Weights of a small CTC image transcriber: soap at rate 0.0014.
Rows from block 3, named by matrix and row number. Rows with one number belong to one channel. Each number is 128 + 32 x the weight over its row's rms, rounded and kept within 0 to 255. All counts start at 0. After the name is the row's rms in percent of the matrix's.
# convs0: first 3x3 conv (model.blocks.3.convs.0.weight, 128x128x3x3, standardized in use), inputs 84-89, a 3x3 kernel for each
# convs1: second 3x3 conv (model.blocks.3.convs.1.weight, 128x128x3x3, standardized in use, transposed), outputs 84-89, a 3x3 kernel for each
convs0.41 117 [193 134 109 122 136  91 134 112 131 190  96 110 115 156 201 134 113  77 126 130 107 131 141 157 143 128 118 125 127 110 107 154 163 117 114 129 168 103 126 146 144 131 139 148 151 143 117 131 105 176 122 108 136 136]
convs1.41 108 [128 150 113 109 153 131  93 136 137 134 136 129 193 106  88 220 174  92 152 134  79 185 191 115 161 152 113 196 137  93  67 124 122  97 142 132 162 138 146 120 136  92 140 174 136  95 134 150  75 132 161  89 109 141]
convs0.42 089 [172 139 116 174 107 131 153 144 146 191 114 145 210 187 150 182 156 136 147  95  93 146 106 124 155 132 101 130 200 120 170 155 108 139 133 145 120 101 119 123 120 113  95 140  90 123  68 112 141  89  99 118 109 126]
convs1.42 101 [110 126  82  87 135 101 102  75 105 144 128 171 147 142 136 134 192 146 122 166 170 107 144 151 139 143 160 134 118 119  81 115 167 131 142 206 165 156 180 138 120 173  96  68 120 110 109 131 107 127 152 167 105 149]
convs0.43 093 [118 197 162 136 121 119 132 112  93 133 149 119 144 126  57 104 177 123 122 133 175 114  89 138 118  88  99 116 155 100 134 159 105 145 130 120 105 137 185  87  79 172 130 129 162 128 127 183 140 158 227 118 128 150]
convs1.43 101 [125 116  89 175 126  77 185 124 121  80 124 125 105 126 119 129 104 119 124 147 155  94 123 119 114  81  92  48 160 213  47  98 203 107 138 180 108  66  59 109  70  92 137  99 137 129 174 110  97 162 130  93  90 134]
convs0.44 114 [107 144 141 153 132 106 115 112 138 134 159 150  84 151 138 131  66 130 142 150 107 151 148 100 137 124  96 121 153 103 123  85 102 150  94 132 124 117 106  88 135 189 167 128 137 150 116 110 153 166  79 166  68  74]
convs1.44 097 [118  95 142 115  73 119 148 124  57 111  72 143  75  92 141  66 107 123 135  83 100 132  84  72 111 124 171 128  99 110  90 153 121 137 166  98 123 121 122 165 122 136 104 183 199 181 133 117 144 139  71 120 140 100]
convs0.45 079 [177 148 177 117 129 156 129 128 165 130 171 142  97 105 147 107 115 152 123 112 129  74 110 127  69  90  93 123 178 169 128 148 114 129 118 123 141 136  78 112 103 133 119 128 116 119  85  90 123 121 109 136 138 146]
convs1.45 103 [145 162 146 143 122 126 148 142 127 128 166 181 123  86 110 199 135  98  89  90 143 133  74  80 186 131 127 153 119 160 145 122 151 152 147 131 155 177 149 102 123 172 178 131  94 194 125  85 153 113 110 175 116  67]
convs0.46 089 [119 153 144  69 104 124  86 109 138 129 113 169 140 154 135 115 105 105 143 159 121  71  71 111  67  77  92 118 175  82 133  84  84 130 109 127 176 104  75  86 134  77 110 104  66 164 116 139 155 114 157 131 123 133]
convs1.46 098 [132 116 119 130 161 137 144 146 159  81 116 124 138 103 142 183 229 132 111 126 137  82 100 106 135 170 186 149 149 150 162 175 156 115 124 123  76 128 158  88  93 115  94 107 126 166 169 156 145 183 141 149 112  95]
convs0.47 083 [148 121 109 190 198 165 180 136 133 145 105 138 121 127 137 168 179 117 145  72 129 153 161 159 150 127 130 163 119  75 133 168 138 147 137 122 113 103 122 154 203 136 127  93 130  96  66 125 143  89  83 150 152  84]
convs1.47 106 [131 145 124 129 103 112 132 144 117 121 137 167 112  79 124 137 143 111 102  72 117 123  51  80 176 105 125 123 186 130 133 147 108 127 189 119 139  88  92 106  89 100 106 154 113 181 142  92 218 147  80 167 175 124]
convs0.48 114 [147 123 124 130 104 131  96 140 145 137 102 154 112 160 117 164 146 127  94 156 120 104 160  85 115 136  95 151 103 172 140 109 157 127 165 144 146 101  86 178  97 132 118 168 117 111 133 144  98 125 111 136 171 134]
convs1.48 091 [145 143 158  69 100 140  74 149 154 149 190 176 197 186 169 128 163 173 117 137  98 136 136  90 137 175  92  97 121  94  82 102  93  94 124  75 141 148 128  98 140 128 146 208 132 147  78  89 140 133  90 154 156 108]
convs0.49 097 [130 147 120 161  85  44 179 122 105 148 136 107 118 161 135 183 139 134 161 124 105 163 132  86 195 147 101  95 177 129 116 120  98 119 133  99 146 134 117 165 167  87 169 147 142 174 186 106 157 162 123  73  99 111]
convs1.49 096 [124 143 121 122 146 121 100 173 101  96  79 130 215 170 146 207 200 135 128 114 133 129 159 127 118 145 132 116 176  91 160 175 150 174 100 141 173 113 108 139 130  38 140 140  68 127 142 157 102  92 154 110  72 115]
convs0.50 093 [148  96 150 137 126  74 159 154 181 132 158 132 164 117 101 173 137  91 129 147 161 196 125 133 189 153 112 111 162 129  97 165 106 131 164 134 137 105 111 109 112  85 123 123 109 190 158  92 156  88  87 122  89 121]
convs1.50 101 [126 151 152 137 151 145  92 148 150 149 133 101 118 134 113  85 128 120 122 135 187 115  99 171 113  73 132 134 108  73 222 153 170 163 116 167 125 144 149 144 148 127 122 144 120 183 165 133 147  72 112 157  70  97]
convs0.51 114 [ 99 216  85 161  72  91 140 119 139 151 160 153  83  95 161 151 172 117 130 117 119 101  86 159  51 180 182 167  98 178 119 124 158 121 106  77 123 164  70 152 112  66  96 139 126 132 103 121 131  95 130 145 112 170]
convs1.51 099 [164 174 125 146 110 129 114  98 159 146 143 183 181 179 171 142 170 105 132 147 167 149 125 103 164 138 124 127 157 130 125 177  96 195 100  43 125 128 137 111 119 127  95 124 148 145 119  80  97  88  45 113  68  37]
convs0.52 099 [151 114 150 120 166 150 115  86  56 130 191 157  49 128 128 103  84 138 129 164 166 103 132 127 105  41  76 136 126 106 161  98 150 140 144 129 186 182 136 138 146 209 131 131 160 108 167 180 143 159 177 130 151 147]
convs1.52 099 [118 152 131 101 128  98 183 112  64 153 182 176 126 206 155 166 180 116 121 105 191 159 136 161 135 153 159 111 111 121 101 124  97 113 130 128 137 103  89 127 127 154 198 171  92 156 155 140 124  86 116 151  81 137]
convs0.53 096 [136 115  74 128  69  36 124 157 101 130 115 131  85  82 150 159 104 109 104  61 133 121 136 131 152 162 112 123 140 152 103 145 170 121 132 170 146 118 105 116 126 115 124 184 123 106  87 148 141 130 122 147 128 132]
convs1.53 098 [ 75  65  87 137 117 117 173 173 133 142 135  75 114  78 101  83  92  82 146 201 159 140 139 130 107 110  90 103 110  71 174 120 104 166 117  80 148 115 121 122 160 141 162 168 138  98 114 128 148 141 153 170 146 125]
convs0.54 095 [153 204  81 131 227  94 128 168 130  76 131 159 127  99 145 145  74 168  97 128 120  84  85  88  85  80 122 151 152 173 167 119 169 187  93 118 143 167 144 144 125 134 127 140 141 107 137 106  98 150 130 158  91  96]
convs1.54 108 [111 116 160  99  34 168 122  37 155 112  89 153 157 102 134 145 117 103 111 117  88 133 131  71 144 152  94 173 146 103 137 134  89 112  89 118  96 129 192 118  65 158 151  58 199 140 155 125 154 127  65 142  87  83]
convs0.55 093 [113 122 113  98 150 151  79 162 112 137 134  79 157 158  75 137  87 110 132 102  67 125  88 117 103 156 116 116 177 113  71 184 123 110 158 136  61 114 145  87 194  85  81 180 107 132 134 118 140  70 182 148 127 148]
convs1.55 094 [143 112 144 112  67  81  91  78  85 173 185 193 170 127 148 129  57  49 122 118  76 134 128 101 172 132 114 199  93 115 146  82  94 121  92 124 113 107  98 111 117  84 114 167 164 134 135 131 126 113 154 117 172 164]
convs0.56 100 [129 127 166 146 114 161 126 102 166 130  99 143 125 124 152  96 163 161 104  84 126 120 106 124  96 105 144 165 163 116 181 114 154 137 102 137 108 148 124 159 138 150 112 109 154 113  77 149 135 112  98 143 157 127]
convs1.56 092 [175  93 114 102  74 108  96  86  78 206 162 143 165 138 138 131  95  52 116 125 112 123 113 117 128 125 137 126 104 120 196 149 126 156  97 100 147 153 140 137 168 143 169 166 142 123 114  69 135 111  81 124 118 133]
convs0.57 088 [113 196 196 166 190 167 132 180 146  90 152 133 118 150 118 129  99  72 151 153 153 128 176 162  93 199 117 166 127 128 138  82 122 151 117 111 148 144 171 203 199 134 144 156 148 112 151 146 130 142 160 121 128 191]
convs1.57 100 [150  95  76  99  89  94 105  91 133  97  60  76  73  87 159 126  96 170 100 105 114 135 120 111 144 147 107 122 155 188 120 121 151 154 121 167 137 100 118 127  42 105 121  47 124 106 132 111 124 145 132 126 104  83]
convs0.58 106 [153  98 134 139 158 180 152 157 107  85 144 165  97 110 158  93 101 134  69 104 120 146 154 193 106 122 184 117 171 115 145 133 113 168 132 122 121 119 174 137 133 140 147 138 159 128 147 108 125 148 205  98 132 176]
convs1.58 092 [136  93 127  88  96 109 100  90  77 187 151 178 185  99  92 154 121  53 142  96  85 180 148 117 162 141  86 160 110  92 196 158 149  82 128 144 134 103 122 109  92 133 168 136  81 114  78 107 141 118 119 156 120 157]
convs0.59 104 [ 82 155  80 104 160 129 140  93 125 122 117 129 159  97 134 183 159 127 141 158 145 127  92 125 104  92 182 112 166 146 158 129 174 191  67 162 115 138  84  92 134  91 136 135 104 147 147 147 132 129 145 151 119 171]
convs1.59 104 [160 169 100 138 165 125 152 174 166 151  98  60  88 137  80  76 114 109 119  86 102 136 104 132 145 109 140 203 116 147 159 135 148 119 160 110 162 177 116 130 176 130  63 151 125 136  93 101 117 102 176 139 106 148]
convs0.60 089 [111 104  79 121 109 107 130 149  80  81 144 142 120  81 157 132 123 147 120 145 134 130 125 157 127 145 132 193 141 139 140 169 102 167  90 129  94  90 126 162  78 108 133 158  92 153 157 111 126 153 114 155 128 174]
convs1.60 102 [135 194 212 101 119 135 129 105 106 149 153 147  90 143  62 118 102 103 124 158 100 160 151 108  82 130 108 105 131 178  90  74 130  63 106 145 131 161 146  91 136 126 104 102 114 120 147 174 142  86 144 132 116  71]
convs0.61 118 [118 124  81  93 106 133  98 125 124  69 118 232 143  84 177 189 158 138 118 130 103 125  83 134 168 123 107 136 150 133  62  92 148 111  92 132 128 122 163  82 107 178 124 149 110 144 182 137 112 163 163  96  96 101]
convs1.61 100 [120 148 118  58  73 153 111 110 160 139 176 162 152 179 139 106 148 138 121 134 105 122 117 140 126 126 156 155 140  88 103 108 113 131 147 108 111 112 117  90  94 107 116 121 127 144 161 143 128 101 169 111 115 109]
convs0.62 104 [152 137 132 121 128 149 153  94 139 118  94 149 143 115 137 108 157 159 154 130 114 147 133 116  91  93 136  95  96 104 157 202 140 123 148 121 148 149 100  68 107 156 146 169 186  73  50  91 125 123 119 149 135 103]
convs1.62 101 [195 144 146 136  81 112 116 127 137 115  78 152  96 158 193 120 180 179 117  88  80 146 176 172 121 157 102 154 236 136 124 138 132 155  93 111 164 157 159 104 135 139  73 134 148 110 128 113 107 125  79 139 153 151]
convs0.63 079 [ 93 107 120 131 121  70 119 123 108 173 173 190 144 134 142 130  95 113 170 122 124 135 125 104 140 170 162 132 119  85 107  80 142  97 107 107 120 127 152 130  99  65  92  99 120 131 129 116  87  58  90 109 110 138]
convs1.63 097 [118 153 183  52  70 176  61 128 201 117 116 133 111 113 135 137 131 149 117 105 104 168 141 112 161 162 168 117 101 114 125 127  97  93  80  63 127 110 133 118 101 151 150 155 124 180 137 105 128 112 122 122 138 161]
convs0.64 108 [138 102  95 157  91 109 118 113 135 152 110 112 138  50  61  79  57 118 181 115 119 135 112 150 104 124 125 151  86 121 127 114 169 111 145 163 111  76  72 113 104  84 108 161 153 135  89  86 104 109 149 111 164 118]
convs1.64 102 [133 134 178 131 112 152  96  93 170 115  99 158 156  83 124 101 115  92 144 107 112 111 107 168 129 131 191  70 110 129  86 127 105  96  93  78 130 112 116 118  85 140 115 104 102 132 128 137 153 137 157 104 171 185]
convs0.65 110 [143 105 133 145 150 116 112 116 138 126 138 114  91 116 125 128 113  87 165 174 177 161 200 133 130  97  99 116  95 144 102 125 115  94 125 118  96 148 135 112 154 148 108  67 131 130  74 123  92  87 168 141 153 104]
convs1.65 099 [ 96 133 156  69  79 110 111 154 141 128  85 131 141  92  97 153 103  40 111 103  92 130 117 122 148 121 118 134 167 172 166 174 118 146 121 100 151 105 149 128  88 191 138 134 131 116 130 175 145 148 137 162 136 155]
convs0.66 078 [172 186 163 131 137 131 106 132 117 179 167 179 184 124 139 151 106 127 179 174  98 115  77  46  97  67 104 165 145  87 149 115 132 153 161 176 109 125 133 144 104 156 119  82 119 151 156 177 128 118  61 155 125 144]
convs1.66 114 [143 173 220 190 116 141 135 115 130 115 110 130 110 116 149  85 217 197 129 126 144  69  82  95 120 144 183  86  94 111 108 110 100  95  87 136 157 181 162 149 161 166 161 141 113 140 137  98 117  85  98 109 144 162]
convs0.67 100 [130 126  90 118 183 137 161 129 119 127 163 114 123 160 139 163 136 112 146 136 102 142 165 110 138 138 132 128 138  96 191 153  94 151 109 175 126 129 125 146 154 125 137 142 100 118 123 135  94 155 116 153 105 133]
convs1.67 091 [122  90  82 110  68  64 141 144 117 122 153 203 101 145 223 102 150 168  77 134 156  72 123 142  82 138 159 166 110  94  82 160  68 125 165  99 157 162 130 150 122  98 160 114 159 177  94 106 131 105  87 177  87  94]
convs0.68 102 [120 135 135 152 119  98 163  61 168 151 125 142 125 107 157 108 157 161 169 118 113 152 159 114 122 152 185 151 168 155 142 138 133  74  96 114 141 176  93 134 120  58 109  98 167 113 129 193 133 186 153 152 188  84]
convs1.68 106 [141 167  89 121  78  37  86  47 112 170 149 115 106  91 100  66  53 111 110 106 108 137 131 149 128 149 150 120 157 142 176 174  90 122 177 114 138 141  81 194 159  52 145 168 152 149  98 120 163 151 110 152 139 165]
convs0.69 115 [121 148 113 148 125 147 122 124  86 150 151 104 169 114 138 151 119 149 116 130 110 140 109 125 172 158  75 155 147 125 113 199 166 133 137 166 132 186 129 105 114 151 158 121 140 105 108 140  84 108 117 131 127 115]
convs1.69 098 [ 85 118 116  99  70  98 151 112  87 135  81  97 157  73  51 189 164 123 141 112  92 166 144  85 148 156 113 145 136 110  95  95  93 152 125 131 117  79  93 117  45 110 161 116  94 118 123 148 123  75 115  96 105 155]